{"model": "multi-label image tagger", "dataset": "abstract colour fields from 500 small random pattern networks", "train_examples": 50862, "image_size": 64, "crop_scale_min": 0.8, "horizontal_flip": false, "arch": "gmlp", "norm": "layernorm", "mlp_ratio": 4, "patch_size": [8, 8], "conv_stem": true, "layers": 10, "width": 384, "num_labels": 7, "residual_init": "scaled_by_depth", "optimizer": "adamw", "lr": 0.00088, "beta1": 0.9, "beta2": 0.999, "eps": 1e-06, "grad_clip": 5.0, "ema_decay": 0.999, "steps": 29800, "batch_size": 256, "epochs": 150.0, "lr_schedule": "cosine", "final_lr_fraction": 0.1, "warmup_steps": 1490, "weight_decay": 0.1}
Rows from block 3, named by matrix and row number. Rows with one number belong to one neuron. Each number is 200 + 30 x the weight over its row's rms, rounded and kept within 0 to 999. All counts start at 0.
# u: gMLP up (value half) (model.blocks.3.mixer.u.weight, 768x384), inputs 336-383
# v: gMLP up (gate half) (model.blocks.3.mixer.v.weight, 768x384), inputs 336-383
# out: gMLP down (model.blocks.3.mixer.out.weight, 384x768, transposed), outputs 336-383
u.489,273,234,231,172,203,178,229,226,226,191,182,250,177,195,200,175,188,229,222,211,177,161,150,205,136,208,222,250,164,233,220,177,223,200,219,209,199,199,219,281,180,198,213,167,214,204,263,162
v.489,190,245,233,228,188,191,194,234,188,226,172,222,171,145,196,218,262,190,228,246,197,192,198,212,206,253,201,190,178,213,142,230,197,193,153,174,190,188,194,169,178,174,255,236,205,202,192,216
out.489,207,199,121,220,208,192,179,233,217,165,232,214,199,194,172,156,234,171,191,251,160,199,185,222,244,224,233,185,196,219,216,234,247,186,209,195,223,191,168,152,210,157,236,193,206,241,223,220
u.490,250,152,226,198,210,163,231,202,165,162,201,250,203,223,200,183,194,268,217,210,229,221,179,160,181,237,209,194,192,238,184,188,199,167,221,256,211,203,210,203,197,198,211,218,233,225,220,223
v.490,182,204,199,194,208,203,194,202,153,206,155,187,145,188,250,160,232,178,152,190,225,227,144,246,195,237,212,211,214,178,190,226,177,184,170,181,232,183,208,188,161,230,191,193,169,217,232,209
out.490,221,185,174,210,210,234,214,159,244,216,205,175,216,246,231,221,143,181,186,212,194,179,192,189,174,181,201,212,235,223,207,185,205,215,238,211,157,185,201,176,231,233,206,242,210,164,205,194
u.491,206,170,183,142,194,200,182,189,194,237,184,178,198,224,154,203,169,169,213,171,220,193,152,190,165,197,182,153,222,204,194,185,204,179,207,228,236,236,158,189,212,229,232,220,218,206,131,213
v.491,201,178,178,180,231,181,182,231,262,224,196,191,205,191,198,223,143,217,207,214,185,217,144,181,201,228,206,243,207,209,186,196,215,192,209,175,220,165,202,201,217,241,159,228,172,153,169,181
out.491,224,225,216,230,159,209,198,253,179,184,179,238,148,210,169,160,209,204,211,217,203,197,200,211,214,211,168,194,198,198,260,190,212,183,199,225,191,196,171,266,194,190,209,200,217,201,245,217
u.492,190,200,195,237,192,203,243,184,256,244,259,166,222,204,178,222,253,187,191,194,211,182,191,222,199,178,119,227,236,163,258,181,188,179,192,188,188,195,175,237,171,202,227,194,209,164,233,180
v.492,198,218,182,194,219,234,223,184,182,182,176,227,194,211,188,195,174,163,192,208,196,147,169,181,201,204,198,218,226,176,227,178,200,225,166,241,236,144,165,256,238,224,182,140,194,189,255,200
out.492,234,176,170,201,236,179,197,171,167,211,179,178,153,193,207,242,235,211,161,201,208,235,205,218,171,220,259,208,210,223,192,213,134,267,223,207,226,164,202,208,178,197,214,183,197,227,215,154
u.493,200,192,196,205,205,191,261,166,244,154,228,233,210,230,201,187,172,207,216,181,215,199,194,202,212,193,217,253,171,188,188,199,252,280,196,251,226,151,228,261,186,209,190,178,240,145,227,202
v.493,171,150,180,195,181,197,169,169,211,226,248,186,229,204,151,193,188,218,169,157,159,149,225,207,230,208,194,217,234,174,227,164,208,218,217,171,215,176,130,175,185,174,207,184,221,219,188,188
out.493,175,166,215,155,258,193,219,211,200,230,161,213,138,213,190,198,236,206,170,182,211,210,183,234,203,223,165,192,211,194,197,207,172,198,204,189,237,231,157,197,186,241,252,196,171,243,179,178
u.494,228,211,237,177,193,209,234,199,254,204,166,208,155,192,186,187,175,186,170,230,161,204,164,203,170,223,216,230,157,219,209,195,187,144,203,187,197,231,213,228,147,203,209,273,208,201,210,166
v.494,185,128,218,172,166,198,200,221,238,188,176,177,232,229,206,240,205,207,145,176,236,180,176,196,135,180,257,169,200,204,187,228,224,212,158,251,264,241,186,208,178,177,177,183,206,222,237,218
out.494,210,236,213,221,170,257,165,224,174,145,228,217,143,191,206,143,171,168,177,185,170,180,169,161,185,222,238,278,154,202,223,204,217,213,181,189,185,160,198,268,201,185,168,146,174,157,219,193
u.495,173,224,213,161,192,188,246,171,222,258,206,220,215,181,206,189,185,218,195,180,198,224,233,264,220,228,214,187,217,216,230,198,204,186,219,215,240,212,218,215,160,191,226,190,194,232,205,196
v.495,183,188,174,224,217,233,172,234,245,221,181,233,198,217,141,183,214,241,218,190,197,199,200,206,216,216,213,211,184,231,181,183,171,176,210,178,199,227,213,216,174,228,219,251,234,138,206,193
out.495,213,200,126,173,220,208,196,172,218,204,205,199,211,236,175,197,232,197,244,222,173,166,145,183,204,214,230,178,177,185,192,200,202,213,169,197,201,227,196,175,219,188,176,200,224,171,212,197
u.496,213,164,219,184,208,181,241,240,219,153,185,207,231,204,202,207,176,191,216,181,202,233,156,217,213,188,166,231,220,197,208,196,192,164,187,232,214,252,218,238,204,240,168,200,246,166,210,227
v.496,227,177,209,190,285,229,291,152,162,172,238,210,162,238,200,225,162,215,188,211,206,173,192,199,175,156,162,198,215,209,171,208,157,201,226,223,205,193,208,230,231,234,196,203,225,220,207,230
out.496,223,179,212,203,215,137,192,232,176,196,193,192,186,201,178,212,197,271,248,256,222,198,199,206,159,201,233,171,197,262,153,280,179,215,174,207,189,207,176,227,168,224,248,229,214,181,215,169
u.497,196,172,220,125,219,157,185,133,248,231,249,209,182,233,196,182,195,230,200,204,198,191,195,194,198,222,232,162,192,211,202,189,255,215,244,211,191,243,169,173,197,189,130,204,196,230,195,168
v.497,203,181,207,183,199,154,205,198,234,224,211,207,223,205,157,220,182,229,183,201,201,216,187,202,133,203,243,205,206,189,170,228,245,249,165,250,261,246,231,243,211,177,106,184,196,212,237,220
out.497,224,204,165,259,254,215,174,213,229,200,196,198,179,218,213,178,144,184,196,251,160,144,163,194,226,237,177,178,184,197,231,167,203,152,155,184,184,225,180,177,213,204,260,235,155,209,137,166
u.498,232,154,254,179,219,197,177,176,258,208,186,188,172,182,138,243,224,162,177,155,251,201,197,202,182,208,215,174,174,205,202,185,191,208,236,219,214,242,173,164,211,194,205,177,231,279,153,210
v.498,200,183,176,223,163,183,233,224,254,222,192,183,226,187,203,212,220,222,161,209,246,214,226,255,242,248,187,234,198,198,186,176,200,210,223,154,202,207,169,240,166,188,214,214,247,164,198,184
out.498,140,210,177,182,165,203,182,193,185,170,222,233,155,223,190,161,206,148,234,181,176,247,277,208,229,192,200,220,210,193,145,225,201,220,156,188,175,156,198,195,138,188,180,189,219,176,175,218
u.499,205,181,224,168,199,154,252,207,203,235,148,205,195,194,158,195,206,266,211,207,176,190,189,221,174,228,233,215,186,221,180,246,187,170,232,206,198,249,190,179,204,210,180,233,178,239,169,195
v.499,213,185,173,147,209,216,224,177,192,222,196,172,202,196,215,202,187,184,183,180,209,225,200,177,189,193,237,207,216,216,278,238,229,222,149,188,231,181,179,189,177,174,198,189,200,180,209,190
out.499,187,118,246,186,223,230,196,186,235,177,221,255,213,200,154,201,180,270,234,190,215,203,186,234,181,217,174,207,202,172,167,251,232,162,208,219,198,144,162,223,190,206,176,202,212,209,169,243
u.500,172,199,185,155,207,182,221,204,219,190,251,233,225,210,154,215,247,250,179,218,209,217,170,205,179,242,236,276,162,230,203,217,243,158,206,209,203,172,198,231,186,158,188,180,199,136,207,182
v.500,218,211,226,155,226,209,196,201,235,219,231,242,160,194,167,202,173,247,202,218,154,239,208,186,203,237,179,237,157,216,187,229,232,198,214,180,194,264,180,201,191,194,228,211,172,231,233,160
out.500,215,201,209,208,238,243,147,200,204,184,167,157,163,260,218,177,181,141,183,215,218,198,169,246,212,217,200,163,206,186,216,207,153,148,191,176,198,260,199,160,216,239,189,234,151,238,129,180
u.501,183,183,228,157,184,170,192,185,167,198,186,236,168,178,145,157,214,221,223,202,209,198,204,222,143,161,244,232,156,227,149,248,216,221,211,234,209,189,141,204,181,167,175,205,199,152,205,217
v.501,190,187,265,219,206,133,236,223,196,186,284,214,254,232,181,186,188,205,227,147,194,217,210,192,163,155,198,135,179,218,156,220,216,220,194,218,221,272,201,158,229,165,140,176,168,252,275,266
out.501,184,223,169,171,205,193,208,240,223,165,149,214,186,187,272,169,237,196,182,225,186,190,192,195,184,219,174,151,157,259,231,213,217,176,208,176,172,199,207,149,171,216,238,224,146,191,184,168
u.502,223,182,202,187,219,158,237,157,249,189,220,222,147,175,198,200,173,174,237,231,159,264,162,210,216,207,216,231,131,264,165,202,278,204,195,170,191,149,207,207,167,224,227,260,191,184,200,170
v.502,190,236,208,193,182,152,224,184,170,196,153,185,291,196,205,240,266,216,172,168,247,160,217,223,176,171,223,193,202,188,228,172,177,221,243,223,254,184,214,211,189,187,193,184,202,178,209,260
out.502,190,210,169,261,196,216,191,207,166,182,192,197,292,140,192,196,192,246,221,214,222,146,212,187,209,171,146,171,248,144,188,205,210,203,198,165,190,174,276,168,201,204,252,196,180,244,193,209
u.503,195,217,217,213,204,164,224,184,143,231,233,215,229,217,186,189,213,205,214,148,179,227,229,193,206,205,206,165,188,210,184,194,246,208,230,204,204,256,265,192,186,195,166,144,234,190,184,229
v.503,224,235,208,233,227,224,154,222,215,216,149,173,144,172,161,201,164,187,237,234,153,153,168,201,244,222,187,179,155,233,194,231,201,147,214,151,156,154,196,162,244,229,230,260,203,222,120,165
out.503,212,172,152,217,213,202,243,170,296,192,227,209,253,190,212,230,180,253,172,205,192,195,206,187,230,207,197,222,179,225,256,206,201,202,260,226,228,176,127,249,191,141,203,224,188,149,165,206
u.504,188,183,229,174,192,193,222,182,206,191,170,188,190,159,187,222,226,197,193,168,226,225,187,215,165,211,223,154,198,231,202,221,175,175,224,222,211,235,144,183,194,196,239,197,218,255,214,183
v.504,172,211,237,174,206,113,175,172,209,181,223,171,251,227,184,237,211,219,244,170,237,196,252,187,225,157,174,164,216,190,157,211,251,225,246,174,209,196,199,118,198,184,161,188,208,218,237,215
out.504,187,190,173,203,205,199,192,165,176,227,143,165,208,188,210,189,190,193,243,193,178,198,207,191,211,187,227,153,189,219,224,216,186,216,211,210,185,179,207,152,222,160,192,187,169,156,226,208
u.505,175,213,229,217,175,211,224,185,198,169,228,215,167,176,181,222,182,189,195,193,149,198,209,240,189,216,210,190,201,225,166,239,226,200,211,211,187,149,169,204,222,174,160,185,227,231,205,234
v.505,223,222,204,224,237,198,191,202,213,258,163,181,203,128,202,209,195,210,234,223,169,189,210,207,271,220,195,189,187,223,156,203,185,204,179,150,162,187,204,159,237,200,213,197,155,174,194,173
out.505,242,229,154,213,238,203,160,206,225,203,198,177,162,167,214,214,142,202,175,239,189,154,158,188,180,211,258,150,194,246,193,216,143,234,203,199,222,296,186,269,192,210,202,170,169,214,213,165
u.506,183,228,241,174,156,201,198,216,219,194,225,233,194,249,151,195,271,191,228,173,186,210,184,188,185,198,229,159,206,190,205,152,187,209,148,187,166,219,271,196,196,168,167,217,202,232,191,188
v.506,207,138,166,202,216,224,188,193,200,187,200,173,212,163,219,216,191,246,166,221,170,273,211,233,223,227,204,192,197,252,195,172,209,189,235,168,172,174,190,230,177,220,214,205,260,202,230,153
out.506,208,199,236,169,172,132,202,185,262,259,194,186,217,196,194,221,196,284,193,202,170,226,246,208,227,186,199,195,186,222,202,231,242,266,236,170,176,177,214,198,186,175,212,217,246,206,206,175
u.507,223,191,202,199,190,196,195,191,215,167,200,194,191,168,139,196,251,200,231,195,200,215,212,199,187,161,224,202,181,232,184,230,171,235,181,190,159,207,125,241,111,208,196,223,247,150,192,204
v.507,250,215,190,210,202,184,198,226,216,217,207,211,192,192,169,202,151,230,206,252,178,167,174,164,167,238,218,209,178,211,214,184,206,203,186,176,178,201,178,209,193,169,198,213,186,217,174,169
out.507,188,206,205,227,198,246,135,257,161,191,175,161,148,156,205,156,188,190,199,210,150,207,194,229,252,228,227,213,179,243,256,239,181,191,159,159,167,189,199,172,160,198,233,169,176,216,216,166
u.508,239,206,272,211,214,184,222,151,199,181,224,249,173,213,184,147,240,243,236,191,193,219,244,209,168,152,160,183,156,219,240,164,229,208,202,216,203,148,192,265,155,205,179,186,224,155,199,193
v.508,224,175,244,185,215,164,223,191,182,248,229,213,218,181,177,182,219,192,228,201,197,247,206,205,187,186,199,250,170,200,132,213,195,201,259,208,181,170,148,179,195,232,209,243,194,159,201,213
out.508,141,213,171,196,164,190,231,219,188,244,204,215,257,242,207,215,274,158,157,173,227,132,176,232,205,176,199,257,235,183,212,175,192,223,237,235,238,219,192,178,223,157,199,174,195,191,206,239
u.509,246,144,204,206,226,212,254,195,261,161,229,229,156,175,171,233,190,172,247,209,163,233,158,192,191,220,227,243,154,207,206,190,218,235,197,207,186,165,162,277,191,215,199,235,218,180,230,189
v.509,231,149,233,229,191,214,244,217,238,208,206,200,197,209,195,277,164,193,214,225,229,211,188,207,225,201,180,180,228,217,224,168,191,186,218,235,210,186,202,228,219,209,184,227,201,180,194,235
out.509,131,175,212,216,213,188,178,197,240,240,172,212,181,189,224,209,219,192,180,168,223,250,222,235,254,207,200,179,238,161,190,195,207,205,190,163,198,218,283,188,186,178,213,169,221,219,225,219
u.510,209,189,259,176,180,181,195,191,176,196,190,202,218,218,189,195,224,215,218,202,182,229,258,175,122,222,199,168,127,210,239,216,215,198,215,232,201,184,220,206,167,193,184,210,177,164,188,184
v.510,150,157,253,171,177,175,228,175,209,241,237,208,237,273,151,205,206,218,192,135,218,187,251,232,222,219,168,197,183,187,229,221,202,248,231,200,243,202,165,146,148,162,141,155,205,242,230,221
out.510,205,213,186,222,230,169,274,122,150,169,219,182,194,203,215,224,153,196,203,169,185,183,226,204,164,190,227,165,232,196,228,216,180,238,191,228,196,230,127,195,216,186,141,190,152,175,291,211
u.511,209,191,223,161,194,205,204,162,183,215,232,209,162,165,204,167,227,240,203,195,181,191,187,189,183,193,163,195,155,195,171,221,225,231,222,181,202,180,146,260,189,205,200,173,215,222,246,171
v.511,247,207,195,206,244,164,201,175,249,228,223,208,180,182,181,238,138,225,231,220,190,204,163,170,183,224,198,235,182,240,197,197,217,232,159,173,199,219,156,141,178,158,259,206,161,231,225,174
out.511,209,206,217,207,173,210,198,210,179,203,181,182,263,242,201,217,223,166,241,163,216,174,214,175,173,149,216,205,204,190,201,200,219,257,176,224,187,192,156,214,235,203,158,192,216,216,188,218
u.512,208,173,193,158,175,207,216,176,162,209,216,223,191,185,120,163,225,183,216,208,171,200,182,195,155,196,194,180,155,200,164,204,224,205,211,185,190,215,176,208,212,217,224,196,222,161,203,195
v.512,172,210,230,219,175,176,227,196,217,257,237,254,243,241,156,223,209,257,214,218,177,125,211,180,203,214,202,191,250,131,217,177,196,233,191,205,175,213,179,239,268,181,221,185,196,213,197,197
out.512,177,193,221,198,203,216,171,248,220,132,169,213,204,197,210,192,206,246,205,235,171,209,222,195,179,229,214,199,168,252,143,203,150,121,226,175,159,163,170,185,174,221,155,225,180,226,184,186
u.513,241,190,241,192,235,174,218,179,206,212,278,208,160,184,174,163,202,219,263,194,142,196,179,192,188,207,141,184,151,190,179,239,247,148,214,212,176,200,188,219,225,224,193,182,225,222,229,184
v.513,199,190,219,206,171,201,240,216,203,153,240,247,183,223,181,172,210,254,237,187,210,205,161,202,216,219,168,204,216,227,191,176,217,144,202,237,199,131,154,198,188,266,152,232,239,203,204,211
out.513,224,207,198,197,211,157,179,177,223,160,181,200,243,198,203,204,204,253,253,188,195,140,203,175,210,202,220,166,200,153,234,154,229,174,203,227,201,177,175,215,178,178,190,206,200,219,210,216
u.514,157,209,217,209,186,190,204,207,166,152,187,217,242,219,193,192,163,157,213,181,196,147,261,177,208,213,225,247,206,181,209,168,181,251,250,169,181,146,186,184,188,170,226,178,203,167,191,206
v.514,214,167,206,226,193,221,210,186,193,179,216,207,133,160,252,220,194,143,181,210,241,225,211,245,200,244,218,201,225,224,232,141,171,167,207,221,224,150,194,234,208,215,247,189,227,189,237,208
out.514,236,173,182,142,212,205,209,232,157,134,192,215,158,183,188,157,232,192,204,187,179,268,196,170,194,176,188,178,177,209,197,229,204,259,155,216,200,183,202,202,208,160,215,184,199,139,190,195
u.515,194,104,194,181,220,167,225,161,199,233,196,222,184,199,180,261,147,214,189,184,195,175,186,190,193,163,246,197,212,219,158,250,237,245,198,232,213,258,195,242,231,191,175,198,225,180,221,217
v.515,188,212,194,169,215,220,138,168,205,190,173,166,237,175,218,192,242,143,190,186,207,216,209,185,171,153,187,200,201,207,161,252,191,251,170,229,229,192,214,238,230,232,206,211,228,201,220,226
out.515,189,209,236,273,239,213,166,239,194,205,211,199,145,173,236,206,200,202,207,198,166,192,202,231,153,194,129,200,204,172,215,214,121,187,163,122,163,213,211,199,183,164,200,196,186,205,200,173
u.516,155,167,206,151,166,255,200,197,227,212,208,212,185,169,127,166,152,217,204,168,161,210,187,214,160,221,200,194,169,190,229,204,162,181,153,192,221,187,190,178,173,159,202,212,170,206,215,171
v.516,201,198,158,208,182,146,234,229,195,198,203,271,196,171,180,224,181,170,215,205,211,196,203,245,189,238,228,227,198,186,233,246,204,214,139,231,251,166,190,208,194,177,163,146,166,178,248,267
out.516,233,233,210,206,221,201,160,202,218,206,170,218,130,194,191,170,145,130,186,203,184,197,166,170,227,189,243,216,175,211,206,249,185,208,205,160,154,250,153,242,218,230,205,194,201,225,232,212
u.517,209,180,207,162,238,156,207,228,147,154,230,206,183,194,205,191,221,248,222,205,167,231,208,202,181,144,183,183,181,248,182,213,174,206,255,191,146,191,226,198,209,238,193,210,247,190,227,193
v.517,179,175,210,207,206,143,212,137,154,197,175,167,236,185,238,220,183,186,208,141,235,201,249,190,222,166,243,144,223,175,133,238,207,250,243,244,220,217,194,220,201,206,188,228,162,224,235,240
out.517,199,219,217,241,147,239,150,238,216,189,206,229,156,191,198,182,188,166,174,236,171,188,184,213,197,215,197,240,204,172,229,218,140,207,174,164,185,193,176,190,179,199,177,229,179,164,185,222
u.519,219,187,226,152,210,196,159,153,230,181,185,147,170,197,203,206,204,215,222,215,180,266,195,178,177,205,209,209,159,253,208,206,198,219,219,200,177,191,243,170,194,259,215,250,197,219,175,179
v.519,216,193,197,224,202,209,174,207,223,201,177,166,190,173,230,211,188,209,191,212,159,156,192,167,223,178,240,196,186,211,203,231,208,199,257,153,201,266,182,226,229,214,221,235,199,228,142,200
out.519,175,224,225,224,227,208,215,206,168,232,188,217,175,217,205,213,182,193,221,222,205,174,204,236,186,163,183,185,206,221,180,185,153,212,179,214,162,201,232,216,246,241,167,221,205,224,197,228
u.520,239,239,250,164,184,173,251,189,224,234,146,192,172,153,130,217,241,204,257,223,180,209,202,214,160,176,187,211,142,271,173,271,182,219,252,217,223,162,140,166,188,216,232,272,220,215,162,197
v.520,226,163,195,148,199,210,262,186,233,209,224,176,236,212,176,226,226,229,175,185,180,159,122,191,150,210,224,234,185,192,201,220,200,229,186,242,264,219,184,208,189,202,179,175,215,207,222,222
out.520,227,181,212,189,155,177,191,178,272,188,204,171,284,225,173,238,215,202,217,201,211,152,190,178,198,205,214,196,198,185,243,172,242,197,223,228,245,163,178,208,180,165,214,191,212,144,227,204
u.521,280,168,228,186,197,194,261,177,190,198,250,223,237,172,181,199,168,263,184,193,249,214,159,178,134,188,225,208,199,186,242,178,207,177,238,265,252,197,201,218,213,227,172,192,183,131,256,221
v.521,222,158,240,208,149,203,245,248,247,213,235,208,207,210,201,256,157,207,184,203,230,221,241,221,193,182,191,162,221,168,254,170,155,200,253,199,238,170,187,199,197,171,195,190,236,240,217,233
out.521,225,182,227,213,208,188,223,127,176,214,181,199,191,182,180,249,178,190,226,170,264,249,196,175,150,163,250,158,242,210,163,160,189,205,205,265,240,211,207,217,226,240,204,210,204,174,236,197
u.522,245,177,246,230,218,180,268,178,215,182,216,210,198,172,121,198,141,224,250,205,192,193,139,151,201,178,187,253,197,165,197,232,151,195,246,223,202,133,129,199,225,206,203,226,211,157,226,271
v.522,232,190,165,213,239,170,205,203,219,214,213,224,174,199,238,168,169,202,181,198,197,208,153,163,138,234,213,249,175,214,190,200,170,203,198,197,221,175,174,190,205,175,178,187,172,213,215,207
out.522,184,185,162,206,189,173,174,168,227,227,127,170,235,204,174,225,241,195,219,192,232,216,227,219,187,119,204,195,247,169,189,196,179,197,187,192,186,209,260,250,190,232,230,225,198,182,210,215
u.523,225,188,235,175,241,157,250,194,273,181,224,217,209,246,147,203,181,177,242,174,249,227,235,203,184,171,189,243,206,172,168,210,273,213,235,245,238,181,199,213,194,212,198,230,270,163,214,226
v.523,224,215,172,192,193,189,214,191,288,232,281,170,226,191,170,204,184,213,229,198,177,192,241,215,178,195,216,180,240,193,220,157,190,186,226,220,164,138,193,190,172,195,181,180,221,177,233,196
out.523,221,196,275,206,183,217,231,157,209,251,159,200,128,188,227,209,253,156,139,225,222,254,265,241,245,214,176,164,182,209,262,151,168,211,161,208,215,201,204,183,169,199,236,213,212,227,235,163
u.524,187,186,203,168,202,176,186,125,219,239,228,187,194,221,165,248,156,179,218,194,226,180,203,182,183,200,218,158,240,198,193,185,234,226,168,231,235,224,208,216,224,228,188,252,148,219,170,220
v.524,230,143,202,234,207,208,208,169,234,216,177,171,175,199,205,234,187,186,162,203,210,176,163,198,203,205,212,215,200,190,218,231,191,198,217,179,174,172,145,266,209,218,217,237,179,214,196,204
out.524,204,162,245,205,203,179,227,186,203,280,194,190,180,193,221,244,210,226,172,183,255,161,193,244,140,173,206,168,223,206,210,153,176,181,208,203,245,220,263,144,250,231,177,159,185,241,201,209
u.525,174,189,215,148,187,150,214,217,151,190,180,218,246,235,213,200,229,218,205,161,210,245,220,168,139,175,234,186,193,190,216,195,192,233,177,252,231,172,248,213,186,197,133,176,210,217,248,235
v.525,211,199,196,237,229,171,166,183,167,200,192,250,157,146,214,125,190,173,223,217,187,177,200,215,223,204,214,180,173,219,151,246,199,189,175,160,179,212,223,192,210,204,232,170,199,203,184,192
out.525,200,206,214,219,271,210,250,214,238,209,150,188,214,206,215,261,201,199,208,165,168,226,130,184,182,195,163,212,212,164,206,215,228,243,213,159,177,181,165,199,256,213,182,210,160,220,170,201
u.526,187,195,231,159,208,186,183,188,229,202,240,237,210,206,177,226,258,188,237,201,194,284,177,170,144,183,214,181,204,189,193,207,234,202,209,209,242,178,227,230,194,200,194,180,265,240,182,196
v.526,232,243,175,248,192,209,183,198,175,209,164,212,192,168,219,176,203,153,187,199,173,145,202,181,211,197,194,222,173,231,257,224,217,219,210,169,176,189,167,218,234,224,232,235,185,136,181,164
out.526,150,207,162,216,206,188,233,166,260,210,249,207,246,191,222,212,176,243,219,182,197,178,248,213,225,171,196,148,237,210,198,137,160,247,189,191,208,251,183,226,217,162,171,196,172,223,164,191
u.527,211,193,207,188,235,213,234,182,183,229,249,196,201,190,181,209,203,237,277,213,210,242,192,210,183,180,226,198,188,208,154,191,237,155,236,227,220,245,163,202,178,189,226,181,226,212,161,236
v.527,223,208,250,193,208,182,233,210,154,159,268,188,175,187,223,154,192,165,207,220,218,229,212,228,199,189,148,140,207,201,164,194,168,205,183,252,190,203,163,164,231,221,188,198,250,170,170,213
out.527,218,234,199,176,202,174,207,240,208,220,215,234,161,199,202,233,193,197,216,206,218,144,192,206,165,205,227,178,190,217,213,249,189,179,158,223,225,237,174,158,196,213,134,207,157,263,191,196
u.528,192,170,237,163,193,157,204,155,203,160,148,205,196,177,208,162,198,201,192,218,197,189,224,224,178,176,213,233,132,221,234,242,264,191,252,208,210,220,158,285,185,200,200,184,216,161,224,215
v.528,203,240,194,196,204,190,207,227,246,245,243,179,209,217,207,209,194,155,152,210,175,212,185,211,204,208,221,178,205,215,213,199,203,226,176,231,222,246,255,149,208,220,195,199,134,232,176,176
out.528,197,233,233,156,187,159,234,193,214,210,145,163,149,221,210,210,225,240,199,177,213,174,210,181,165,205,237,202,235,219,148,226,170,200,201,235,250,227,226,160,174,202,203,236,162,285,175,174
u.529,229,165,231,217,201,207,241,210,218,227,281,249,228,198,160,213,140,227,237,206,208,188,180,198,193,187,227,212,189,171,223,183,204,204,245,210,206,230,152,187,233,170,194,204,199,166,146,245
v.529,193,170,191,225,192,178,191,209,221,192,267,249,238,210,145,167,206,210,242,217,188,196,219,210,215,230,186,245,209,138,174,213,180,179,169,178,167,151,172,196,190,183,169,226,235,161,144,244
out.529,194,241,180,171,190,196,192,206,115,210,167,196,183,167,197,192,193,237,210,152,163,183,168,134,199,208,182,221,193,195,196,168,176,194,172,170,222,183,238,237,203,159,128,159,186,219,150,188
u.530,219,177,255,234,242,232,237,197,145,166,226,201,178,214,241,203,243,172,205,223,188,164,154,193,253,203,144,233,200,230,261,152,212,208,203,184,181,131,154,268,220,227,198,149,234,170,204,189
v.530,189,191,199,194,221,186,194,195,256,235,165,152,204,190,183,224,208,206,180,199,215,190,200,194,197,162,200,176,198,200,170,286,175,236,177,173,203,203,209,137,195,189,206,232,162,204,157,205
out.530,224,181,232,168,208,170,183,214,176,194,197,146,145,196,185,180,163,192,203,194,194,201,185,178,196,149,192,188,185,242,134,204,166,188,191,157,174,189,204,190,256,225,201,239,174,179,146,189
u.531,212,203,213,135,205,165,160,165,246,208,211,215,187,186,208,207,222,212,274,195,166,170,214,211,153,208,214,219,154,238,212,210,206,233,175,174,180,229,178,219,176,222,200,220,218,164,209,186
v.531,196,148,263,202,146,147,239,169,196,209,156,209,229,223,165,249,222,191,188,134,246,183,204,189,237,168,187,117,203,192,165,185,218,224,211,252,218,242,169,222,216,195,191,218,221,216,206,220
out.531,177,184,236,262,177,205,200,215,176,179,239,244,214,247,235,184,234,222,224,213,193,171,213,234,221,222,167,191,246,198,218,118,193,170,221,220,199,235,213,258,191,220,241,220,242,223,176,204
u.532,201,195,215,155,199,149,223,229,203,201,220,211,185,230,163,173,157,223,174,210,171,166,168,217,187,257,244,241,145,235,217,185,215,226,218,226,235,206,216,180,166,190,236,203,207,203,188,182
v.532,178,214,199,205,173,184,262,173,173,232,152,184,271,219,241,208,225,236,187,119,253,196,223,207,214,163,195,173,231,167,185,180,187,234,222,212,216,211,215,219,181,184,173,173,220,201,226,228
out.532,178,152,246,185,175,184,260,208,174,170,239,246,247,178,172,204,188,192,191,180,216,202,264,201,167,183,166,150,222,158,195,201,229,211,194,260,224,175,211,220,195,196,214,188,207,156,201,237
u.534,230,191,244,188,196,193,199,174,232,244,211,218,219,262,173,202,205,230,199,182,209,159,207,184,160,189,216,192,205,177,160,209,185,161,214,198,212,216,178,162,212,182,144,197,212,244,138,223
v.534,256,187,189,207,213,230,284,183,232,209,230,183,196,177,185,219,173,243,240,212,182,170,225,220,169,184,202,201,201,209,264,150,179,218,158,210,203,149,178,214,185,197,205,229,228,168,204,183
out.534,247,228,217,197,206,184,217,202,238,167,240,218,192,169,205,186,156,208,183,228,175,136,172,186,126,184,207,248,171,239,209,207,163,172,182,198,185,189,157,214,184,197,207,200,193,220,190,191
u.535,226,130,202,200,170,189,267,237,183,137,229,233,235,195,192,252,166,213,165,156,246,154,216,178,182,175,189,198,229,181,211,156,178,205,245,254,243,228,165,252,222,207,158,143,266,186,293,250
v.535,167,197,190,201,237,144,243,189,236,251,225,242,197,186,193,216,187,167,204,178,246,188,180,193,207,239,196,246,232,183,180,208,191,219,219,215,222,150,172,169,240,190,192,152,190,201,243,227
out.535,174,180,152,112,193,175,172,212,189,196,155,137,200,187,219,183,208,206,213,192,159,204,181,208,186,212,206,236,155,183,187,236,244,202,188,117,171,162,192,179,153,173,202,210,193,133,209,178